python train.py --arch="res2net" --model="image classifier" --dataset="drawn branching plants" --train_examples=145000 --image_size=24 --crop_scale_min=1 --horizontal_flip=false --translate=0.12 --color_jitter=0.2 --targets=["branching", "foliage"] --num_classes=[2, 6] --norm="batchnorm" --activation="elu" --depths=[6, 6] --kernel_size=3 --stem="single" --widths=[160, 272] --label_smoothing=0.2 --loss="cross_entropy" --init="trunc_normal_002" --optimizer="soap" --beta2=0.99 --lr=0.0036 --beta1=0.9 --shampoo_beta=0.99 --eps=1e-08 --precondition_frequency=32 --max_precond_dim=1536 --merge_dims=true --one_sided=false --adamw_lr_other_params=0.0027 --grad_clip=3.0 --steps=5600 --batch_size=384 --epochs=14.8 --lr_schedule="cosine" --final_lr_fraction=0.1 --warmup_steps=280 --weight_decay=0.1 --adamw_weight_decay_other_params=0.05
Rows from block 3 of a small image classifier, named by matrix and row number. Each number is 128 + 32 x the weight over its row's rms, rounded and kept within 0 to 255. All counts start at 0. After the name is the row's rms in percent of the matrix's.
After each channel's rows are labels from the 100 images, of 14848, where the channel reaches its highest value: "lies over" is the class under the peak. Only what is clearly more common there than usual is listed. The data: drawn branching plants. In brackets: how many of the 100, against the usual share in percent.
# c30: last pointwise conv (model.blocks.3.c3.0.weight, 160x160x1x1), inputs 120-159

c30.61 088 [ 77 159 150 120 129 110 132 142 149 136  98 105 149 135  96 138 142 143 139 102 142 149  68 172 116 169 132  94 100 156 141  63 142 138 128 212 178 192  67 177]
lies over: wood (44 vs 5.8)

c30.28 094 [ 76 160 142 129 109 182 116 107 231  71 117 103 127 153 129 172 142 122  94 119 178 100 136 170 100 150 110 171  91 149 115 191 117  87 127  86 103 151 157 104]
lies over: wood (50 vs 5.8)

c30.152 107 [150 136 104 145  69 169 110 115 127 114  91 139 100 165 158 135 116  93 101 121 123 193 129  91  90 110 126 150 117  83 122 155 138 146  98 136 134  61  95  79]
lies over: wood (25 vs 5.8)

c30.129 090 [173 121 116  96 145 190  79 141 108 169 144 145 125 100  78 125 127  98 133 123 103 171 149 129 146  82 165 122 150 114 102 119  69 151 129 153 106 126  98 175]
lies over: wood (83 vs 5.8)

c30.154 099 [167 141 164 145 121 148 160 153 145  98 137  66 188 124  96 150 204 145  94 115 128 122 132 128 104  99  91 148 118  99 119 104 141 102  71 124 137  96 129 190]
lies over: wood (47 vs 5.8)

c30.98 114 [167 165 134 111 152 133 126 152 154 131 112 149 128 113 163 106 235  95  94 170  98 139 164 125 185  74 146 119  66 131 174  93 143 100 135 173 116 145 102  92]
lies over: wood (27 vs 5.8)

c30.79 116 [134 115 102  91 177 127 181  91 143 126  90 133  69  79 109  99 117 144 134 151 102 135 110 130 113 206 116 118 105 153 184 110 129 148 105 121 153  74 148 188]
lies over: foliage (31 vs 7.5)

c30.71 087 [139  91 117 102 121 108 145  95 134  94 133 117 169 125 141  96 169 127 155 139 126 164  98 172  98 159 160 164 142  78 166 156 100  97 116 118 121 143 154 143]
lies over: wood (40 vs 5.8)

c30.148 094 [ 76  78 158 156 130 114 128 155 111  97 132  67 171  77 135  86  64 138  97 100 165 126 115 135 102  54 125 157 163 183 107 141 110 143 125 112 155 119  47 144]
lies over: wood (38 vs 5.8)

c30.3 080 [ 93 155 148  98 161 152 113 149 232 147 100 140 173 195 131 152 171 153 140 124 149 125 134 161  97 111  88 181  81 154 153 138 143 162  86 129 124 141 166 102]
lies over: wood (61 vs 5.8)

c30.66 111 [177 146 120 169 134 193 109 150  98 164 165 173 150 121 142 131 128  86 142 107 143 145 130  90  74  99 160 123 143 101 176 159 115  81 114 183 140 115 116 138]
lies over: wood (45 vs 5.8)

c30.43 099 [ 72 158 122 119  99 158 122  81  66 118 137 118 164 118  63 115 133  94 165 106 146 153 121 118 131 100 110 173 121 123 180 139 155 117 101 150 166 134 107  82]
lies over: wood (68 vs 5.8)

c30.87 111 [ 90 129  73 166 155 123  96 128 114 200 107 149 122 105 159 100 127 118 163 154  84  49 108 101 123 126 127 108 148 133 123 108 136 114 102  91 111 150 116 152]
lies over: foliage (59 vs 7.5)

c30.102 109 [ 88 156  89 166 139 171 127 124 118 137  80 155 104 114  94 142 134 125 123 166 130 155 152 120 121 238 139 104  88  75 100 102 167 163  74 115 162 156 101 129]
lies over: wood (49 vs 5.8)

c30.68 090 [127 114 149  79 155 135 140 105 111 123  63 112 177 126 192 123  99  86 101 186 109 177 135 143 146 115 140 158 116 113 107 103 128 112 113 137 104 157 116 172]
lies over: foliage (88 vs 7.5)

c30.6 091 [ 55  73  86 111 163 149  97 207 190 118 101 105 124 157 138 204 189 147 177 126 112 148 129 180 184 106 102 164  94 151 125 157 159 114 120  76 147 124 181  70]
lies over: wood (94 vs 5.8)

c30.151 093 [116 140 111 124 147 116 181 185 126  88 142 102 145 118 176 163 206 140  98  78  93 102 115 134 162 151 102  85 167 178 162 164 108 102 139 143 128 142 166 143]
lies over: wood (54 vs 5.8)

c30.95 099 [174 167 132  53 146 182 118 127 153 113 156 118 133 132  96 162 171 123 204 113 145 108 161 168 179 106  92 145 103 118 166 104 196  82  92 176 118 154 121 121]
lies over: wood (90 vs 5.8)

c30.14 099 [146 141  76 125 157  82 117 144  77 121 118 114 130 103 124 133 131 140  98 175 106 136  73 165 185 158 172 122 190 150 121 111 127 121 110 140 117 137 103 179]
lies over: foliage (98 vs 7.5)

c30.133 110 [ 99 131 127 160 163 118 105 127 165 163 158 139 148 130 103  90 148 118  90 111 115 156  71  65 131 150 114 126 115 130 183 115 103 125 112  95 160  72 171 163]
lies over: wood (56 vs 5.8)

c30.42 105 [ 91 156 170 130 137 146 168  48  90 123 141 160 123 116  74  83  99 181 141 146 169 154 133 113 136 157 103 175  84 145 120 196 168 180 120  91 115  94 140  76]
lies over: wood (27 vs 5.8)

c30.121 096 [113 112 147 173 131 108 107 130 111 147  94  79 120 149 131 111  74  94 162 147 133 146 182 124 106 103 175  83 139  89 160 182  83 167 127 147 118 116  60 111]
lies over: wood (61 vs 5.8)

c30.69 081 [210 172  94 127 133 168 119  77 115 160 126 114 157 171  97 115  91 121 137 138 138 176  99  80  71 110 120 118 187 135 118 129  78 158 132 101 134  46 128  84]
lies over: wood (52 vs 5.8)

c30.120 100 [120 144 132 122  72 191  95  82 120 126  85  86 108 182 169 156  70 113 163 116  86 108 136 159 135  72  76 102  39  91 155 135 144 110 126  78 106 140 220 129]
lies over: wood (99 vs 5.8)

c30.124 082 [125 103 141 117 121 115 102 191 185 118 103 110 157 145 165 167 143 164 162 145 137 107  99 185 152 166  92 140 140 122 162 113 165  76 117 117 137 151 163  76]
lies over: wood (88 vs 5.8)

c30.113 099 [159  89 167 117 105 111 124 194 155 126 162  91 120  94 126 155 213  94 131 171 115 113  70 133 140 132  81 154 150 129 188 160 172 128 129  99 157 205  92 122]
lies over: wood (71 vs 5.8)

c30.140 105 [150 198 125 111 157  86 179 118 111  66 164  85 119 114 121  93 126 146 178 106  53 106 137  90 169 116 161 177 164 120 149 115 144 154 139  85  89 159 103 139]
lies over: wood (29 vs 5.8)

c30.78 095 [171 133 143 100 191 110 110  86 112 147 157 191 163  91 125 111 130 166 106 212 137  53 138  98 129 150 130 115 122 149 113  57 130 104 116 141 135 105  87 111]
lies over: wood (44 vs 5.8)

c30.90 096 [ 73 138 123 118 135 153 115 181 124 113 156 145 122 160 123  70 109 136 153 170 128 112 129 140 114 152 127 110 125 164 134 105 117 116 113 178 108 135 110 161]
lies over: wood (61 vs 5.8)

c30.76 105 [ 80 148 108 188 123 112 119 121 170 153 180  77 112 199 121 162  87 126 132 101 130 165 138 177 115 107  95  78  90 177 164 137 128 109 127  52 164 177 137 158]
lies over: wood (96 vs 5.8)

c30.48 101 [122 132 133 104 134 150 108 130 145  59 160  99 189 201 106  93 111 120 106 178  94 117 153 228  70 119 148 126 130 104 106  89 139  82 123 108 158 156 169 145]
lies over: foliage (86 vs 7.5)

c30.5 130 [143 108  92 144 140 102 156 168 112 134 192 145 166 156 140  98 145 146 122 118  70  41 185 138 183 152 139  74 168 146 118 157 117 156 197 142 104 144  91 128]
lies over: wood (31 vs 5.8)

c30.109 103 [ 99 102 137  73 152 102  94  95 171 156 177 166 222  69 116 145 148 173  96 138 109 128 152 176 126 122 166 148 121  74 114 102 183  96 136 105 142  85 167 197]
lies over: foliage (48 vs 7.5)

c30.64 106 [ 96 123 142 105 102 101 130 138 135 116 101 112 134  79 128 134 135 115  89 130 105 128 117  84 103  66 115 178 125 152 126 107  65 154 133 115 106 121  98 141]
lies over: foliage (74 vs 7.5)

c30.142 093 [ 75  70 136  79  87  88 197 133 155 125 118 102 117  97 163 127 129 131 124 137 113 131 148 121 112 121 181  99 115 152  60 142 109 101 139 132 203 127 109 109]
lies over: wood (40 vs 5.8)

c30.10 106 [103 157 153 155 179 185 175  99  81 146  91  92  87  93 116 120  99 128 124 159  95 170 156  96  78 148 140  31 128 135 147 147  91 139  86 164 160 177 157 128]
lies over: wood (55 vs 5.8)

c30.100 110 [ 94  96 119 115 150 138  83 116 118 168  47 134 146 133  99 131 143 135 173 119 140 111 123 126 138 121  81 156 164  47 154 148 164 132  78 104 197 123 125 121]
lies over: wood (47 vs 5.8)

c30.41 093 [116 143  72 132 131 115 160 180 164  93 111  82 110 209 162 163  94 131  85 124 131 122  64 145 105 107 105 119 172 142 154 140 142  81  76 111 117 122 204 155]
lies over: wood (83 vs 5.8)

c30.136 117 [126 133 116 141 151 164 100 164 154 138 142  86 151 188 157  92 169 101 124  92  67 127 141 131 105 109 128 107 162 145 122 149 153 105  83 189 151 173 119 161]
lies over: wood (35 vs 5.8)

c30.119 085 [147 125 193 118 115 179 142 102 101 199  93 170 162 133  56 184  74  87 131 200 127 178 137 107  81 111 119 116 175 119  94 131 102 118 176 166 118  91 123  98]
lies over: wood (46 vs 5.8)

c30.105 092 [119 107  77 175  80 112 141 168  99 107 105  92 133 162 185 153 121 167 159 107 141 108 141 102  82 139 128 195  84  81 121 119 123  59  70 135 128 162 162  95]
lies over: wood (85 vs 5.8)

c30.91 114 [132 156  72 122  99 181 124 156 113 124 123 143  88 169 101  96  83 122 117 101 119 147 149 130 115 143 143  87 102 110 158 104 137 100 180  96  95 161 127 131]
lies over: wood (37 vs 5.8)

c30.107 082 [149 145 165  82 132 174 152  86 161 163 182 147 108 108  77 102 130 127  92 118 148  90 145 124 137 134 142 131 169 148  79  97  97 145 224 155 158  93  99 152]
lies over: wood (75 vs 5.8)

c30.49 081 [111 102 118 169 173  89 153 119  98 151 134 124 103 104 137 127 146  93 122 162 116 132  74 106 111 123 153 158 142  92 160 117 175  78  74 135  91 155 130 112]
lies over: foliage (98 vs 7.5)

c30.15 119 [165 147  59 143 103 175 121 161 124  87 150 196 124 113 145 105 138 128 115 143 119 152 170 119 191 151 135  71 182 113 100 124  87 181  76 126 162 171 140 143]
lies over: wood (45 vs 5.8)

c30.104 091 [134 124  95 115 174 123 150 155 171 108  93 102 116 190 163 140 159 103 146 132 125 135  76 157 144 143 120 135  51 159  89  78 178  97  78  84 164 139 123  97]
lies over: wood (69 vs 5.8)

c30.158 094 [ 77 204 100 133 164 127 127 168 191 111 121  90 127 153 151 174 188 162 143 136 144  88 145 156 136 145  93 168 133 113 171 127 139  85 100 129 165 193 138 110]
lies over: wood (46 vs 5.8)

c30.17 110 [182 125 132 128 157 166  58 116 118 105 137  97 134 125  78  96 132 104  74  52 179 155  74  94 103 132 123 146 121  72 100 108 138 149 142 137 139  84 118 125]
lies over: wood (57 vs 5.8)

c30.34 107 [102 142 157 150 113 124 136  97 122  81 134 119 131 116 147 156 138 132 100  98 161 130 111 143 156 116  92 182 133 143 107 169  98 160 181  70 101  89 163 122]
lies over: wood (51 vs 5.8)

c30.139 095 [ 87 162 130 145 176 115 164 104 148 126 129 234 106 131 131  52 119 107 157 135 109 112 123 116  84 147 176 122  82 165 131 153 133 103 129 152 108 120 121 154]
lies over: wood (33 vs 5.8)

c30.122 084 [165 174 145 105 231 103  61 109 103 128 171 102 130  68 123 137  83 122 100 157 137 192 189 164 118 113 135 104 205 181  91 107  67  73 139 104 119 108 127  82]
lies over: wood (55 vs 5.8)

c30.56 096 [144  79 133  96 131 130 112  95 206 139 194 148 142 128 105 171  38 132 127 148 110 139 150 134 141 139 117 160 130 137 142 172 106 116  98 102 178 103 102 169]
lies over: foliage (52 vs 7.5); wood (27 vs 5.8)

c30.55 113 [151 108  69 100 110 107 136 131  43 111  94 118  96 105 104 199 136 120 172 132 154 175  76 177 111 103 158 143 150 149  98 173  64 171 170 152  93 151  71 153]
lies over: wood (79 vs 5.8)

c30.2 088 [155  71 118 138 144 138 138 121 112 124  75 110 193  90 160 107 105 122  95 175 120 147 160 204 170 142 204 160 111 134 151  99 135 131 171 108 193  89 147 171]
lies over: foliage (94 vs 7.5)

c30.96 111 [102 150 125 123 170 147 157  84  91 109 102 130 111 113  68 137  76 154  96 155 165 170 138  51  65 153 187 158  81 105 109 136 204  89 104  86 108 145 190 115]
lies over: wood (36 vs 5.8)

c30.141 089 [131 118  90 146 118 138  84  75  85 151 149  63  84 131 112 115 166  83 139 119 156 123 128 110  87  63  91 105 144 170 130 132  97 119 111 101 133 110  56  80]
lies over: wood (45 vs 5.8)